From a checkpoint of a small image FSQ autoencoder.
Model: 6.47M parameters, 32-pixel images, encoder norm none_scaled_ws, encoder depths [2, 2, 3, 2], encoder widths [48, 80, 144, 256].
Rows from block 5 of the decoder of a small image FSQ autoencoder, named by matrix and row number. Each number is 500 + 40 x the weight over its row's rms, rounded and kept within 0 to 999. All counts start at 0. Numbers have three digits each.
Before each channel's rows are labels from the 100 images, of 14848, where the channel reaches its highest value: "responds to" is what is common among them; "lies over" is the class under the peak. Only what is clearly more common there than usual is listed. The data: simulated telescope pictures of galaxies. In brackets: how many of the 100.
# conv: 3x3 conv (decoder.decb.1.1.conv.weight, 128x128x3x3, standardized in use, each kernel summed), inputs 0-127

responds to: barred spiral (56); winding: anticlockwise outward (46); tilted (39)
lies over: galaxy (86)
conv.81:543511486449499499534447506482525459500486521517489439475518490477474396495505457478442487535482568595550551516491594511480515553519499479464551490459501538499511516502499461487584542473502481599495491542531462576473494478367516527409504472499535484472509549438493495481526498543479546528528486506547561499570554527483461504525357508508507490482501508535435517517499504473508579503479

responds to: merging pair (62); lensed arc (30)
lies over: galaxy (88)
conv.10:538525439489464435460526456476468514501494577491475532548486460497476559488458507497516500581507500558501529493529446515520484515461535430422535519439501486514452554492561482558456453549389593539464559481371504499525477524429445575486428494461458480524480514432504487534503425512457497474510482552521539460490450507505481530466506509485447464477472497495531488473483461435527562521501

responds to: star cluster (82)
lies over: galaxy (87)
conv.94:512528533480460501490467510453531414490516541547515442446517558641507504459602598501551418571526466542531502539557481528483429487451492469529546512539509544504470522476509434555542446523465630506529492534530466516505497467499458466497514527565518505552499450472525506459475474475510493497526492486500477482523441558491529500514474527521488517424489594503483502468506439512535536499523

responds to: edge-on disc (100)
lies over: galaxy (79)
conv.55:516532514488488499519490421528546460535453561439532523474497462503463497493473538511497490530510467511494512500497472491464514474499513527521496591482523541552511543231561525467571491491532398527504530501496556579504504485480494495482483474540494473506536558503491482544484522529469487462590543492500543435486528506458499506537475527497549477507508544513495492493491499519491459505466

responds to: winding: clockwise outward (85); barred spiral (83)
lies over: galaxy (100)
conv.70:505461500516514534483473509514481534490546475491464518399523475481448489489423517527473475397421452497504458454514517467537499515515500455515460562543492442618588534509466510483518519557413521678499538463529491462499521513550518478467490513458486516477522484509532511517480533497478507499438516526456467478513565497519531496459400439494458457494509456498526530490515493455419505504481

responds to: merging pair (76)
lies over: galaxy (100)
conv.59:490492527532517598499476478523513485380535503524497463419509545554493605502494431462498519533499491526454468536519413505519563444489536465515517456412463492561521486522503449481486497535580522611492414494538488505494485469450508527517496481481509499502474555528521483512502516471497522536459539471484527445487431523509555460518427500495457544463523610514464521508509504501566505435563

responds to: winding: clockwise outward (94); tilted (52); many-armed spiral (51); barred spiral (32)
lies over: galaxy (60)
conv.114:472463468497511512521441475493544549462417516517519571430479459421514523492692549498453463518488558483507479477490536528385543489488544439519468491442498471479486479486526523541532467487515440523514491511483474455499496455501528572605537474415525504483448468493500472485478458473556528535487564506588496479486530499542518474482529521489493549533524482509455477482473488479487543482539

responds to: irregular (99)
lies over: galaxy (99)
conv.120:463490496503524499463431460479498459464483466480564547540522463588560523530569519478515529496489493507478508439594580461448475463566542483491482498507495551521457577371443438503585563475464570575528540512546518580523462499491526452529530426491475474461505554487483479461515527519488486511527548505493512408519545474509503453499446544504515548529486545499448471512510473537483506456483

responds to: star cluster (43); irregular (40)
lies over: galaxy (36)
conv.84:565494502546533564462466416526545504538508491520457484504504517417542526493486474477557480502485455462528534482530457478529517480477493430504526449504527518449389472415433479551494407549440594538495517503505470425559493450501499466537509503535493378542463562536478528479464455511504475534540501509428434530482495504488417450513501501501504467536484467497533589496476463463508494510477

responds to: two-armed spiral (68); winding: anticlockwise outward (53); winding: clockwise outward (47); barred spiral (31)
lies over: galaxy (100)
conv.36:534488478457492487524428541522513532467519514450455506460536505591478544425359488529478524484463489586526504492475509410472497498518475493530539515486527388514536573472448448315541569473422530529514513536513499511504545519506525467477479466491444478504450485504470497516503530519503523486514507518538483501515496461504541563477475542458463547523485475510527521481488444502526496489554

responds to: tilted (40); lensed arc (37); ring galaxy (25)
lies over: galaxy (79)
conv.71:391492491578481545496505477451492491503483577450532469455477533511511457443473520499507518460512520489492469509510489503507530520543522483484476503534525551578432428543551549528308572479514494525451564444497518467473479450503522476529533543506520507502466533443516484611521442498496461451556467531505468478485521485525490541546503502463516487486528522505459504525518541444478524471403

responds to: round elliptical (75); small (65)
lies over: galaxy (100)
conv.49:538465457528507569418474507495426458532522524522558492542517555537568452515521475492494533521507485494499456539511533448464409499524469463509513407456552521506389439504511518476479533548481539596520530547504507505531466467486504441460490526465491389475452490521481482617518490472531525534527495508522513527493520527488523440565452499496405509572483507514490510542509448497432559467484

responds to: ring galaxy (79); tilted (72)
lies over: galaxy (35)
conv.74:514415498496486491458447476501498522452518411500601504506527465509471592512506527519439500510495540475538526549445512474507518479518484462433474477483531494461549543455571517456453544566492550600503513389551575560489499519529454424484429558485556495480424510497478468527474510499520509502537418452526513538529499524445575521530526542484490522481451485511484514502484464563518453468452

responds to: round elliptical (56); flattened elliptical (35)
lies over: galaxy (96)
conv.116:523505532487452500513501495495498457449506577501582497499475389500541533495395537502502456463498557540495473495384532492510467445525492446507456498434472430482517474496500445536517428507485460472485500513491528490520465420527475469559513496536518442493499554514445508576485512550507495493618545516500383542501399500498507540531510445447496520546505516495458489483444482520487527527541

responds to: many-armed spiral (100); winding: anticlockwise outward (83); small (49); tilted (41)
lies over: galaxy (99)
conv.38:560476481495535454564555402510495483510490499501533556529514550545523486495568493502505464552521489498496505523533524508484480443516497515506420503540528480522521516382514556502449553545495485607501452520497506491460477497447477457507486519506499506513497615467505505519481488400492523470554474477436456529497452484537513471465530514503527423534517506497432464461480519422496460488339

responds to: ring galaxy (66); lensed arc (27)
lies over: galaxy (89)
conv.98:531414452462473528448496459507472488466493514524548532477527518593479545502633535473543507575484481569523553536500529507490400530436521496515548482489475498454512539481471402540468517564487585553477455521537538510558526524522498475471461415483561543509501541548458488516493518545481488515482463497519553527494588443493486514494507498508491583459469570479453523512486517512458524500433

responds to: small (80); edge-on disc (67)
lies over: galaxy (51)
conv.126:447485473522502529498501480511507521491527521497544504491537590414489517538519481517469511576523522535484500468505522432495515504486518497504410543432516568414585495427507514531593527470494572416455463414482525458517456507571445484477495472452451436506594510510453506491462462447535530504434536519483517508504507520507499456499528504443505551487455440497466408499551571506478472489552

responds to: barred spiral (77); winding: clockwise outward (71); tilted (45)
lies over: galaxy (83)
conv.2:516493494473479515490484515590487439421512447520552496521462496505509473530456501483544520560548547511509524541471516531487520527421509496519511512486431463467458578434485489417494518553577357553492592478534548560515498515533518523416502519455523507505489539455518467464484479475453493547586476397489555487492454527453498486488472519505545453515509477514478507506496514539512444418557

responds to: small (93); merging pair (49); lensed arc (44)
lies over: galaxy (100)
conv.13:480493495520537522452505497488462479489512492551429482513467683452504580483612505446558483605397550501522475508511497478448471474505465461492555441548486552542402418515440491470448519554473463551498418451479527504512466471513492467518510512489508500517544491486523493522499458475506538509535503498541497482516440520517453467508480520521459480510480461511552486508477497446492524454515

responds to: ring galaxy (91)
lies over: galaxy (100)
conv.102:432480487493485409537466443498502470501490576512488515448469543417575553497543570521515462536452515492495449543422529573516443532492478488546470539546426549511505441562516468487443519532502362513540529570483488499474521534526485473563470531559591523481474484478500499495495466452510490449536403452457571532473510516450483482542556498515535474528493478493494495481481497474525530519479

responds to: merging pair (91)
lies over: galaxy (98)
conv.40:513459493454543504551539442502510488516497474463574515436544491533424530430540497431490549521492504508469540511487475505555468490535485465494482493509493508556516511550498546551505653539504457500440439538437507539475525459491497530487498478513578524486584581532394516482548449437469531488453483479514536451465477536535492509444550497473527519449555611503495535506504477454492507461486

responds to: barred spiral (98); winding: clockwise outward (65); tilted (56); winding: anticlockwise outward (33)
lies over: galaxy (90)
conv.52:454428502529477482457406526458536472527506467516468451488505566468501456501460467493470513483505534461468444496482486477508512512491514492523482450547509472440578513460515503328524491539569478494468458499484437527547449460417479542432498478469459464492485451530483505464491448478465482555415551500525535554487434541534504504510410532513507521511497462492514434539530451416485489517566

responds to: edge-on disc (83)
lies over: galaxy (71)
conv.91:450464544490492565460579448455502508441513539505495471508529536512477532530520494497454511493478495548501519499533551521490483442543527485436496511431459526564519551364523430547584613526486568530494460436515474581512509499437559451384483504463505451466544514510509489482473489469483489530509522522526554469503497499473532459586547483519501559525512533479461519469479497450544459494534

responds to: bright star with spikes (57); lensed arc (32)
lies over: galaxy (46)
conv.64:502499489499487464507514465490501514509413480500511499477534495474527526535540486497507453512518502490471422489472472501516510501435495515469478527514499498578517487528453469547432535479547522512487475466476499504487511509490489425490512490502421532549532542506524286528508528472570501313539492491500534444487532481410457512499472500516539504490527475491472496496484536506437476517418

responds to: edge-on disc (98)
lies over: galaxy (51)
conv.117:467491507512508518475516519515491483476486542503521498486483534532514537503596506491511519520545516520501495468501518518505480485463456497519524506551549544592516612339568527485529511538543554436499542466505474500526450473530504458433526500488433486498561449476491489548536528514562524304539524531490475445504525448521485492497486486470485522515506488494494442488478523540481486501407

responds to: star cluster (100)
lies over: galaxy (100)
conv.0:497519451457501486528513539503519523391540508486528480475511564652503576464549473470493526556483447539514519466546513414493475531506501527500500529500538496518498555524462478499552568525523624530483461503504427530463525525451466458513476458462587506460529557498500504506489482518429516523391468511501456497529466513447512420484455506554536511476463466517554518521518477455549490465527

responds to: irregular (100)
lies over: galaxy (100)
conv.39:504519522504514510450512541460518480487488544491509530513538503388428402467475482512486515563540489511507550508527466526542413475454461504501526538516486489407522503489525547425583546496464503592505610454513492542523507419506515464475478457416544468465530528506484480447471472572480475546432486533533502395491557482503468463500477465499415518498508547492493517447519491510490485452541

responds to: round elliptical (100)
lies over: galaxy (100)
conv.63:463491507474504503499389442535536460552460462526441515499555525463460530400472504523497533521526500479482505523509446470480517458525497540526510494420495423516457409507506479385483448544542558535503421472481445499518498511438505513468509509490327485492514477504464464488468519451434486359510501519520452528490514513507533496487479528486494512455508524472531476477516480505524494469481

responds to: winding: anticlockwise outward (77); barred spiral (73); tilted (49)
lies over: galaxy (59)
conv.20:534435519390508496518546496532491475418448508518489516472505506620497472556596505521488463499517494559563510510495549517454474493492508488481440509520459561601585543507543425499587547470525567498504520458528517533464580523516413464477490460447473455538543547492463448541499529529557521503539528481536556450510493498538479446550438514492531512496518470523477512489468495477495516487449

responds to: merging pair (61); two-armed spiral (31)
lies over: galaxy (90)
conv.101:530553496505554536556563522512517514474528610531495490484496497480470509452473423512460496478461507547514530485531510500510493478551494484517493534509484508540498483459486534496558546456361566502463475483498441454492435477387458471510437408522516474500507551528452502486490503503506498499461506486535350585502493457529484513490434496464377560520502532499489464494476479469506489496507

responds to: round elliptical (100)
lies over: galaxy (100)
conv.53:488527462508498455466477564477548507571514457520557481487524400469504454486471529477510475402535441487479478533455491490484502520475565531462507481522503425517487455474474493454479472518542421520514569504532443510496512550480506459442472543491533508477438488484517440536499473472523500447532443469486357531488583499507591475496490518541533537426482472475479535572524464484541529522391

responds to: tilted (46); winding: anticlockwise outward (39); two-armed spiral (35); merging pair (26)
lies over: galaxy (91)
conv.100:527539482463494508516546502501481461429535504525584544522494518606516539566586452502503511536494461572494515485480558456413523492476514500453486502492466498555466592487513480472591497502495462620500484541554490566486488508538455541561491404449518493455545543486515491534519474508512504505479479438489517440498505513477511454498350524520489508459495486515464447491451471521527529519479

responds to: lensed arc (86)
lies over: galaxy (100)
conv.9:504438522487498449536540411500482510472522457466538540468519602574512358526563506499506518650539455512474480438567511529447530479421480503508519510519574516505455522504473524529501571504490513480485462473507477497572439427542487493478485487515519492499506570516500558448475497576481475534500493502454500511480409458432527503485490497508483480492514497504490458482463511498478423471469

responds to: winding: clockwise outward (46); tilted (40); two-armed spiral (38); barred spiral (30)
lies over: galaxy (63)
conv.83:533502472451476456543480472459458468447511482449617479539504511564523540527633550456497497564536526491513461483466516507481528550473491485473550472518590491542513493485455539442556482519521449599453512528471543511526537521565526538496520481479579463512552586454434488526505490468514530518516445469496537483502497522492538441465498590503564516480437526529492537535503442518514553447482

responds to: winding: clockwise outward (86); barred spiral (84); tilted (60)
lies over: galaxy (74)
conv.88:509489522491492483530446489504476498454513468492545462544530508492447543453618538491517484524493451454455558557563398525411567487483527448437518504514473419461495534440455509457497478455480419431486364541565510559505569470500500501525526517438512526503536524518531517506491530531524456529515508515588527530504509552521478515541543563470555529521486509491498461548449499473480498465523

responds to: ring galaxy (53); barred spiral (25)
lies over: galaxy (70)
conv.95:510520463483513535517427557495494554567527544516588433444477498473516528495461490419503496587504545532538471462497494489487457490518484499470553558449501534542523439498515516554584547460508559549466535467530442473483446497446486459443490533501469508501548476447442478481476512521524525589562489475570496502515512426406582524483423440522537548495514483510538496490554521425527490478540

responds to: winding: anticlockwise outward (70); two-armed spiral (52); tilted (40); barred spiral (25)
lies over: galaxy (99)
conv.35:496473477460459514422489469482476485511492524462541471513502529507517449495579487538495478472506471548503486551536527520463544493564538514510533470472548554554476488527468485586567587493512514606479486488599532554431531387520469529431569422453522536543516511424499527499488515458516543486463537504551513483522464451519494459532492562489447501471489504510502437481485457395505571522515

responds to: barred spiral (75); winding: anticlockwise outward (50); winding: clockwise outward (50); two-armed spiral (25)
lies over: galaxy (41)
conv.18:518531503526492521426423489511442544444509589481528504494513473503508502517444498493492459515533507574561594434499578472519492572509537473432480502461459579547555530433552498536469483406491432561511516440532492524472454482502526471544449527481495491482524502488446466507550491462492467483566578515494507475517524505520475476546513490491427469492466519525489521423475515391532477504592

responds to: round elliptical (96)
lies over: galaxy (100)
conv.1:447572490455487476504399362458557501558473499428441501473579441529445579488481471517468486469538453494474484490517426512493464479496455535468505517543497409530508497523526472452491492545513522546483507478484505542524451507424465493531473474435507484483509497442488476499472523495516470385529507508497426459481541437481441510451441482479506519504464489486483512421464489487475462449428

responds to: tilted (66); winding: anticlockwise outward (52); many-armed spiral (49); winding: clockwise outward (37)
lies over: galaxy (44)
conv.66:557546466481484445524467516497475457484535506501576546453503503530559549501575507503453504511505525576511537537477516471513473465553528508455425441495541446462525433553488476559507482496492418478538513551566561426438449436527504438551469464536484526578591564487482479396510466508459501518480556524532490571495582489447519442449476511478517568495502474491483495513536482534481501497503

responds to: round elliptical (70); flattened elliptical (26)
lies over: galaxy (100)
conv.76:495504532494468495405487462476527485522451526450471541479520423421455644440502515536508436609494507508492525463531468472499504463515507481498473430484488503485502479549551472530479550519425382509543426488491552547544394416510555508533492510509489498459511503510472514526470560525416527511497527511501474493554551470446501452495430499506464450510517486504519507500510509547517500463479

responds to: lensed arc (91)
lies over: galaxy (100)
conv.78:505481517437432417543465513476538430510513556524577505372502549539535507518586463475490465587516524512515521501488568493475503487509459506481439481547581562433565484515479482543492462495497513437530501547512500449460469483452479505482451399497406497511521509527505530535529482568530523454501460504527501517525525527471531515507450479490471494470447455528509426533468549544410509492458

responds to: merging pair (41); round elliptical (41)
lies over: galaxy (97)
conv.8:443489478451493513504553496511467485483492522482514493505497550546503540461524514483529509514462511541496531511532439489552471468525517455358519451532533465562358544489504509573420526503479565514457464520472568503384521475446506409478514481479521537485423415470519521466500523440493495417521543501473518500465442490477515510501446494487581475508524465486560517530484497454492485539471

responds to: barred spiral (64); winding: clockwise outward (47); winding: anticlockwise outward (32)
lies over: galaxy (96)
conv.90:471507465481482489474466488536477453485571495489520428505492571507493550505562499438514489506532529492506489515512574493464494454523500487464467525440423552546512529506443469538573585500437537590445558512511464584488563543548452519496456503418554465518509588454479516544497483467517513516527506469529514557509563481471463512569484501507508628495449474513487549503517471446539494445566

responds to: star cluster (99); small (95)
lies over: galaxy (93)
conv.62:521556515461544503493476499493398529412547522529633467545502557426541557486508569484501472508422481481486533460474534507439498523495498541476486515497583532518519556480546441525548421508409532427513474535492436563455480492437511538422528509480508534502555504521540481547520495504488545498490489561502499520506568543475482435473459542453541486468506459523545481484495486502530430505511

responds to: winding: clockwise outward (59); barred spiral (45); lensed arc (26)
lies over: galaxy (96)
conv.15:510577453456494505443497497445518476419517519519549529523489569549497537438487493482540467521485487532505487475563539448475465476405474478467520511436527510454515478462462485516585540526459587545454554509490470480493470525462498480463498384518601426486567630529492501507495518491529493531535510502527537472502534506511524485451528518506488558521489504512516468512425459450510538493603

responds to: tilted (70); winding: clockwise outward (44); barred spiral (31); many-armed spiral (29)
lies over: galaxy (90)
conv.99:524560517497544497585515491497477475499556588501664484514516549558501523495538424503445528548519542464487468467514464454471412456465523496477494533496515514506491520507514500491560558507427494639399508467496469564477506509534454511455524505475523498539502552534418479564502521534487519523530492403469544499501513505491546496466460496459471512494467459504482517496469446463497486493465

responds to: ring galaxy (96); tilted (62)
lies over: galaxy (100)
conv.112:485465531435537525560538462460530512498503524481451538485529551578508519455523476487482468545518520542522503531492582484514518457475520488485467571517450565542538591379501494514637482492497476461503507593484509506540453437442483417513555510487538449458536547495494484479481517462534488533495463444516541496499484443533543446503505550491474525550496438491467474467413486485541544549538